A small image classifier, trained from scratch: activation gelu, batches of 64.
Rows from block 3 of a small image classifier, named by matrix and row number. Rows with one number belong to one channel. Each number is 200 + 40 x the weight over its row's rms, rounded and kept within 0 to 999. All counts start at 0.
After each channel's rows are labels from the 100 images, of 14976, where the channel reaches its highest value: "responds to" is what is common among them. Only what is clearly more common there than usual is listed. The data: single printed letters, digits and signs in grey, bent and noisy.
# convs0: expand pointwise conv (model.blocks.3.convs.0.weight, 256x64x1x1), inputs 32-63
# convs2: project pointwise conv (model.blocks.3.convs.2.weight, 64x256x1x1, transposed), outputs 32-63

convs0.230,196,256,247,203,160,169,188,229,180,215,158,209,265,196,185,181,141,178,263,155,167,219,181,172,217,180,219,116,300,230,164,256
convs2.230,234,254,226,178,210,151,215,205,201,182,191,212,197,261,231,234,229,199,110,195,179,217,246,201,160,158,277,159,111,227,224,212
responds to: small letter

convs0.85,174,203,147,188,242,252,196,286,100,188,178,228,250,150,255,212,235,219,252,255,180,243,140,160,178,185,192,230,205,220,244,154
convs2.85,236,94,282,230,183,183,213,217,189,170,214,155,134,186,192,237,287,189,190,194,162,159,211,263,204,195,211,142,116,226,216,152
responds to: dark on light

convs0.182,113,224,238,137,202,218,197,240,247,249,170,199,209,204,224,244,187,177,185,133,139,245,214,204,188,170,169,175,88,247,233,228
convs2.182,171,192,211,86,197,133,242,199,167,154,180,193,189,131,161,166,206,210,180,225,214,203,201,216,160,224,156,210,153,151,216,223
responds to: dark on light

convs0.120,225,171,255,201,203,284,195,179,190,230,179,162,141,206,262,238,226,237,156,216,160,209,190,209,153,177,199,280,64,178,190,218
convs2.120,198,210,193,152,148,69,218,118,204,214,202,181,157,166,175,247,201,237,171,204,219,210,223,178,198,288,180,218,130,185,233,235
responds to: dark on light

convs0.201,191,220,201,199,186,164,191,210,249,212,172,102,233,252,180,151,240,181,317,199,191,225,184,200,199,239,197,181,255,176,192,135
convs2.201,101,235,127,205,240,204,190,154,182,184,168,214,172,184,201,124,199,134,236,227,231,222,192,149,162,163,264,226,264,180,149,137
responds to: dark on light

convs0.52,227,110,222,234,223,205,198,240,198,209,254,188,189,211,222,237,187,144,205,197,188,181,181,235,173,184,156,210,156,181,157,208
convs2.52,164,225,284,165,143,190,221,254,219,111,161,234,201,165,210,177,215,210,151,177,160,229,186,194,258,189,213,114,206,232,201,142
responds to: the character %

convs0.162,204,208,194,213,182,248,175,308,119,216,207,210,235,183,272,250,155,159,183,216,85,193,189,181,229,142,112,193,207,190,211,240
convs2.162,198,91,177,224,248,204,206,198,277,169,224,185,99,268,220,174,240,214,172,122,214,207,237,213,161,117,215,206,114,202,178,199
responds to: small letter

convs0.198,204,191,169,259,278,210,247,250,171,200,149,158,225,180,196,235,198,208,211,143,214,277,155,234,143,175,158,219,189,162,155,97
convs2.198,188,204,267,216,179,170,213,221,213,204,314,163,239,286,185,216,214,224,147,237,260,198,216,206,228,233,204,159,174,200,271,190
responds to: small letter

convs0.235,202,223,225,209,246,184,191,206,210,190,133,186,150,194,159,185,255,208,210,255,209,198,219,263,255,248,159,229,231,183,184,198
convs2.235,185,159,145,235,228,186,213,183,221,273,211,214,201,102,179,174,180,286,223,243,267,258,161,210,194,206,139,278,199,163,176,223
responds to: bold

convs0.26,224,217,193,183,213,122,191,191,261,177,114,169,208,238,87,117,256,230,159,223,213,196,142,181,238,302,231,158,232,232,214,211
convs2.26,248,160,206,142,180,200,207,269,241,170,132,133,203,165,175,163,176,205,207,195,202,202,190,169,295,240,117,223,214,190,167,228
responds to: bold

convs0.24,215,129,244,240,231,167,179,171,235,227,209,145,161,221,186,191,198,218,190,75,238,214,207,205,211,220,174,170,185,173,200,202
convs2.24,247,228,198,222,254,152,181,145,148,253,232,274,161,262,160,190,191,247,122,159,247,220,271,170,153,213,258,220,152,203,204,237
responds to: capital

convs0.187,236,156,202,191,232,203,219,270,148,250,176,204,247,171,213,194,186,204,241,211,169,212,141,233,224,186,164,152,172,205,182,213
convs2.187,208,194,148,189,211,182,146,185,215,252,234,186,160,268,169,244,170,177,175,141,286,202,122,219,187,208,146,196,127,193,157,203
responds to: small letter

convs0.189,137,218,163,207,205,185,209,225,128,226,196,223,249,200,202,241,175,217,197,292,155,159,178,202,171,213,180,182,191,204,186,222
convs2.189,211,174,156,182,256,200,207,181,310,177,219,160,116,274,210,193,295,187,199,155,199,223,200,197,185,139,218,211,225,193,182,224
responds to: small letter

convs0.7,138,122,171,230,194,249,231,265,252,188,170,141,222,151,242,258,168,236,230,184,176,162,176,216,218,184,137,230,114,183,209,153
convs2.7,139,178,258,269,161,176,231,208,144,216,168,199,219,182,145,202,155,172,244,265,185,134,143,208,215,190,256,162,147,242,184,117
responds to: bold; sans-serif; dark on light

convs0.50,150,224,286,191,219,106,150,120,236,217,185,159,192,237,148,184,239,212,200,180,242,191,252,196,168,223,218,198,251,262,140,166
convs2.50,187,220,149,173,178,190,213,253,273,212,211,200,237,165,175,172,151,188,171,213,157,208,213,140,271,201,154,226,198,209,198,259
responds to: digit

convs0.185,145,199,123,184,183,337,197,249,144,222,201,232,213,181,173,266,191,214,216,252,170,237,159,201,169,181,143,245,139,217,236,217
convs2.185,202,193,186,246,277,205,160,203,155,181,184,225,139,278,191,96,158,190,193,134,222,203,249,139,185,82,237,203,202,191,146,221
responds to: bold; dark on light

convs0.206,193,255,267,177,273,177,175,210,211,159,131,194,178,239,161,100,266,187,242,226,203,168,221,251,221,262,222,224,242,192,249,146
convs2.206,216,164,222,168,210,126,205,279,143,159,250,205,204,142,166,270,195,189,123,243,231,254,252,192,172,190,249,188,185,146,133,248
responds to: bold

convs0.131,191,219,235,204,189,184,167,174,152,271,271,243,236,199,217,221,94,194,208,227,161,143,148,199,223,206,191,174,225,227,158,258
convs2.131,190,178,170,227,237,148,156,196,200,174,227,227,111,206,219,139,167,187,145,141,304,227,174,183,164,122,239,249,121,187,158,190
responds to: small letter

convs0.160,176,209,194,172,172,185,184,209,223,152,97,156,269,174,190,147,194,232,276,169,232,199,129,167,233,258,167,202,251,144,250,149
convs2.160,221,245,176,211,257,237,219,170,249,202,143,209,205,191,306,117,138,184,213,163,162,170,137,185,182,131,212,191,227,198,157,133
responds to: bold; dark on light

convs0.28,239,159,208,224,241,198,229,151,225,141,210,227,158,195,213,158,174,265,184,228,257,222,272,174,181,199,321,237,209,205,165,157
convs2.28,213,233,212,139,157,136,134,218,207,209,261,209,182,181,130,245,261,188,159,251,216,200,203,266,205,205,187,219,155,168,212,274
responds to: small letter

convs0.76,146,291,272,173,228,153,165,151,181,233,159,198,220,217,152,206,255,233,249,202,227,205,232,192,197,238,188,162,295,189,148,214
convs2.76,212,146,175,225,229,222,219,133,285,224,181,206,144,313,237,245,223,198,205,142,226,249,237,217,162,157,235,231,139,191,166,173
responds to: bold

convs0.222,192,217,213,172,246,221,215,199,221,156,162,200,172,199,225,182,222,204,154,181,183,238,203,169,209,159,178,248,174,165,188,219
convs2.222,182,130,215,254,213,199,209,196,121,219,176,241,210,243,252,211,148,155,233,169,191,213,217,168,151,195,252,195,90,219,188,191
responds to: dark on light

convs0.22,200,187,101,189,215,162,171,122,221,187,191,274,243,290,174,217,227,156,155,184,166,217,154,206,167,220,163,200,150,222,233,216
convs2.22,154,273,147,233,193,225,154,131,221,294,168,215,231,197,224,229,149,195,219,209,240,230,131,138,190,192,139,229,212,223,157,192
responds to: the character -

convs0.34,200,253,185,143,222,178,131,126,175,210,212,249,147,262,163,218,288,172,191,214,219,159,241,226,153,264,168,217,205,212,242,204
convs2.34,192,214,150,233,213,236,140,163,223,211,146,186,167,200,204,148,206,145,218,213,157,155,242,111,153,143,208,204,198,206,96,165
responds to: the character -

convs0.153,183,219,197,169,186,217,232,225,190,155,110,134,148,171,201,217,232,183,245,174,263,194,154,248,249,185,177,266,216,183,277,103
convs2.153,201,164,208,147,199,206,236,255,274,123,227,237,172,207,157,191,189,187,194,139,162,258,258,91,189,120,193,218,171,226,172,249
responds to: bold

convs0.199,202,271,204,155,258,174,203,181,196,150,142,168,245,208,186,175,195,194,225,193,167,205,148,269,215,206,167,220,216,200,138,145
convs2.199,233,143,218,145,227,227,210,214,240,157,182,166,102,253,278,177,225,266,201,105,187,180,155,240,210,118,116,159,214,178,159,212
responds to: bold

convs0.237,178,171,213,216,300,167,178,148,212,233,256,221,202,218,224,253,193,231,222,195,213,204,231,240,171,223,166,224,174,207,85,196
convs2.237,153,256,204,233,128,225,199,224,167,161,145,147,246,179,217,179,207,149,266,201,200,258,136,231,234,151,201,199,239,221,154,169
responds to: small letter

convs0.64,217,173,243,205,174,227,192,160,190,183,188,177,132,142,303,211,236,244,291,231,213,162,201,241,151,218,201,199,227,199,223,186
convs2.64,187,192,192,127,230,138,198,248,223,186,254,206,153,211,159,235,232,244,167,204,199,218,226,244,190,222,206,249,199,185,249,288
responds to: dark on light

convs0.127,168,276,210,146,198,238,242,232,209,158,101,184,205,204,225,189,220,231,248,153,202,253,226,184,225,131,162,198,229,238,212,188
convs2.127,268,215,189,159,203,152,170,204,166,248,266,245,137,183,143,190,214,253,168,232,266,263,211,216,173,251,231,268,200,165,248,259
responds to: dark on light

convs0.219,171,218,148,175,215,242,236,200,171,215,175,247,166,181,207,250,152,237,152,136,199,208,186,171,226,186,195,256,143,245,230,191
convs2.219,232,116,152,230,171,222,225,178,245,174,277,183,194,229,233,206,227,249,264,174,212,199,250,194,169,169,199,219,186,184,228,261
responds to: the character =; the character -

convs0.78,195,193,192,199,261,206,209,267,189,236,219,104,248,207,211,232,175,162,189,172,170,244,184,187,240,193,91,198,136,235,171,211
convs2.78,214,196,251,210,192,163,214,269,162,226,175,221,244,164,212,181,148,230,157,215,201,166,129,107,229,174,114,164,123,201,166,151
responds to: dark on light; bold; the character -

convs0.74,143,216,197,177,281,215,208,199,241,157,239,198,164,187,247,171,247,165,238,199,181,181,241,196,129,243,198,191,203,148,225,181
convs2.74,214,175,164,218,177,240,234,167,236,229,175,253,204,224,276,239,159,235,183,144,260,292,198,232,215,218,224,210,227,209,188,188
responds to: dark on light

convs0.103,260,167,204,158,167,236,149,215,102,217,263,235,208,217,273,242,183,178,160,120,157,199,204,182,205,164,124,186,205,265,204,284
convs2.103,204,243,231,209,239,145,176,142,227,191,187,190,179,267,237,236,194,138,149,181,180,217,234,185,142,190,221,175,113,189,167,148
responds to: small letter; dark on light

convs0.6,145,224,84,245,152,169,209,180,142,209,256,306,206,206,171,215,178,198,264,236,188,103,195,234,161,203,249,207,263,193,218,226
convs2.6,185,145,158,253,276,236,213,249,229,150,170,114,181,198,228,186,227,146,213,257,151,151,159,203,274,172,170,169,213,205,238,171
responds to: small letter

convs0.211,192,99,205,230,225,207,272,201,290,163,251,196,100,187,231,186,186,221,196,228,217,156,270,197,205,153,284,172,207,230,213,177
convs2.211,148,165,242,172,208,148,212,287,147,176,211,159,208,191,208,263,216,140,176,274,171,155,179,226,149,226,258,172,223,183,226,171
responds to: the character -

convs0.200,198,260,219,146,195,226,207,219,217,137,173,229,198,148,253,255,240,174,166,224,227,179,181,205,190,152,205,223,137,217,207,236
convs2.200,178,202,186,105,151,113,163,247,228,206,228,210,153,209,162,215,230,232,145,255,219,187,162,182,235,208,146,258,134,213,203,198
responds to: dark on light; the character -

convs0.42,231,251,219,199,275,186,140,167,207,209,188,231,175,264,157,160,165,192,159,226,192,223,184,194,192,253,217,244,245,245,188,197
convs2.42,192,140,241,188,182,261,241,216,191,186,275,203,215,239,230,231,195,187,236,261,136,243,267,170,225,251,198,240,227,168,217,253
responds to: the character *

convs0.212,193,200,176,253,170,202,154,80,164,190,309,295,215,223,197,233,228,193,279,169,232,165,205,162,169,185,269,223,232,196,195,155
convs2.212,113,254,183,219,204,210,240,224,190,165,163,154,242,143,187,186,124,157,217,179,211,172,247,197,264,215,173,149,208,231,171,173
responds to: small letter

convs0.35,208,143,187,253,278,224,207,160,230,189,206,161,163,197,191,201,213,246,212,141,263,255,223,193,215,225,273,252,181,194,184,92
convs2.35,177,253,205,186,265,215,98,182,183,223,194,165,176,246,251,207,215,175,202,251,197,233,187,182,139,128,187,241,211,186,156,187
responds to: dark on light

convs0.204,186,189,217,198,201,327,205,233,178,176,162,226,172,153,284,203,194,167,228,281,209,194,221,261,148,185,189,247,132,154,283,169
convs2.204,197,206,154,225,283,188,211,217,220,195,257,207,216,228,165,119,156,205,182,146,220,215,260,151,178,164,214,276,208,158,131,227
responds to: dark on light; bold; the character *

convs0.177,198,207,172,220,202,235,182,242,180,194,176,202,201,179,200,233,228,187,256,306,151,190,140,229,109,225,155,232,137,180,265,148
convs2.177,223,197,143,261,279,216,201,210,216,224,209,234,215,217,210,125,182,221,149,200,194,211,266,87,178,163,220,199,189,161,189,202
responds to: bold

convs0.122,138,199,250,198,231,128,218,161,218,203,240,191,161,284,181,164,272,201,261,208,255,220,237,199,112,244,203,190,221,126,191,193
convs2.122,107,230,170,186,224,205,186,195,214,142,224,163,255,217,253,161,249,114,285,243,195,206,114,208,184,138,201,259,229,170,226,151
responds to: bold

convs0.238,156,317,257,194,254,154,178,169,202,215,189,201,221,293,168,244,233,235,259,184,172,210,188,211,156,277,171,122,240,191,205,250
convs2.238,174,208,181,262,293,199,174,141,242,176,199,185,160,223,207,191,225,218,172,152,213,225,266,162,135,129,297,208,196,194,149,158
responds to: the character *

convs0.114,170,204,218,217,179,211,233,219,203,113,170,234,250,160,194,187,194,252,207,221,237,170,239,205,153,181,280,217,191,198,266,126
convs2.114,207,170,176,260,201,165,233,231,220,202,251,232,171,136,136,152,212,178,192,245,240,173,218,239,235,272,239,126,257,148,260,153
responds to: dark on light

convs0.20,221,155,181,175,232,170,230,229,307,181,166,102,171,186,174,193,163,227,104,148,214,225,211,113,271,228,187,209,165,176,166,162
convs2.20,252,213,181,263,165,199,256,186,188,152,200,195,181,205,199,219,233,262,223,192,209,275,316,126,236,160,247,172,223,181,239,272
responds to: the character -

convs0.32,143,220,278,306,246,109,182,157,177,244,251,220,192,245,198,187,207,212,256,225,197,244,212,198,130,266,200,129,187,172,155,189
convs2.32,178,209,157,208,193,197,176,192,235,162,213,148,155,246,182,166,298,125,268,226,152,227,168,138,204,171,217,213,272,211,246,173
responds to: dark on light

convs0.184,213,248,266,190,191,238,98,203,207,231,200,200,155,245,213,202,284,187,186,142,190,250,143,174,162,233,140,152,177,237,175,193
convs2.184,224,164,233,267,153,227,264,138,210,205,208,242,228,189,234,291,218,188,196,144,200,178,220,248,192,198,195,172,208,207,190,228
responds to: the character =

convs0.33,199,148,152,184,299,176,243,243,216,153,208,242,175,187,223,206,206,221,157,252,196,182,204,255,216,181,186,238,189,227,193,223
convs2.33,175,217,178,260,185,252,178,198,186,180,135,116,187,215,189,181,211,116,211,227,186,222,198,191,247,153,237,176,222,241,137,160
responds to: small letter

convs0.30,207,200,131,166,139,217,201,230,223,206,154,221,253,191,168,220,103,148,175,214,210,233,118,156,304,168,172,206,148,212,205,145
convs2.30,199,177,186,156,162,156,213,182,176,249,236,234,270,212,234,231,177,321,195,157,272,204,204,235,159,243,176,230,225,166,225,267
responds to: capital

convs0.214,235,154,217,256,232,97,234,189,193,184,247,202,205,188,156,131,117,153,177,198,188,196,186,213,279,227,182,210,217,219,160,197
convs2.214,224,184,163,257,254,258,211,149,231,243,142,247,219,174,296,128,143,240,177,108,222,205,230,168,207,198,192,176,208,201,152,212
responds to: small letter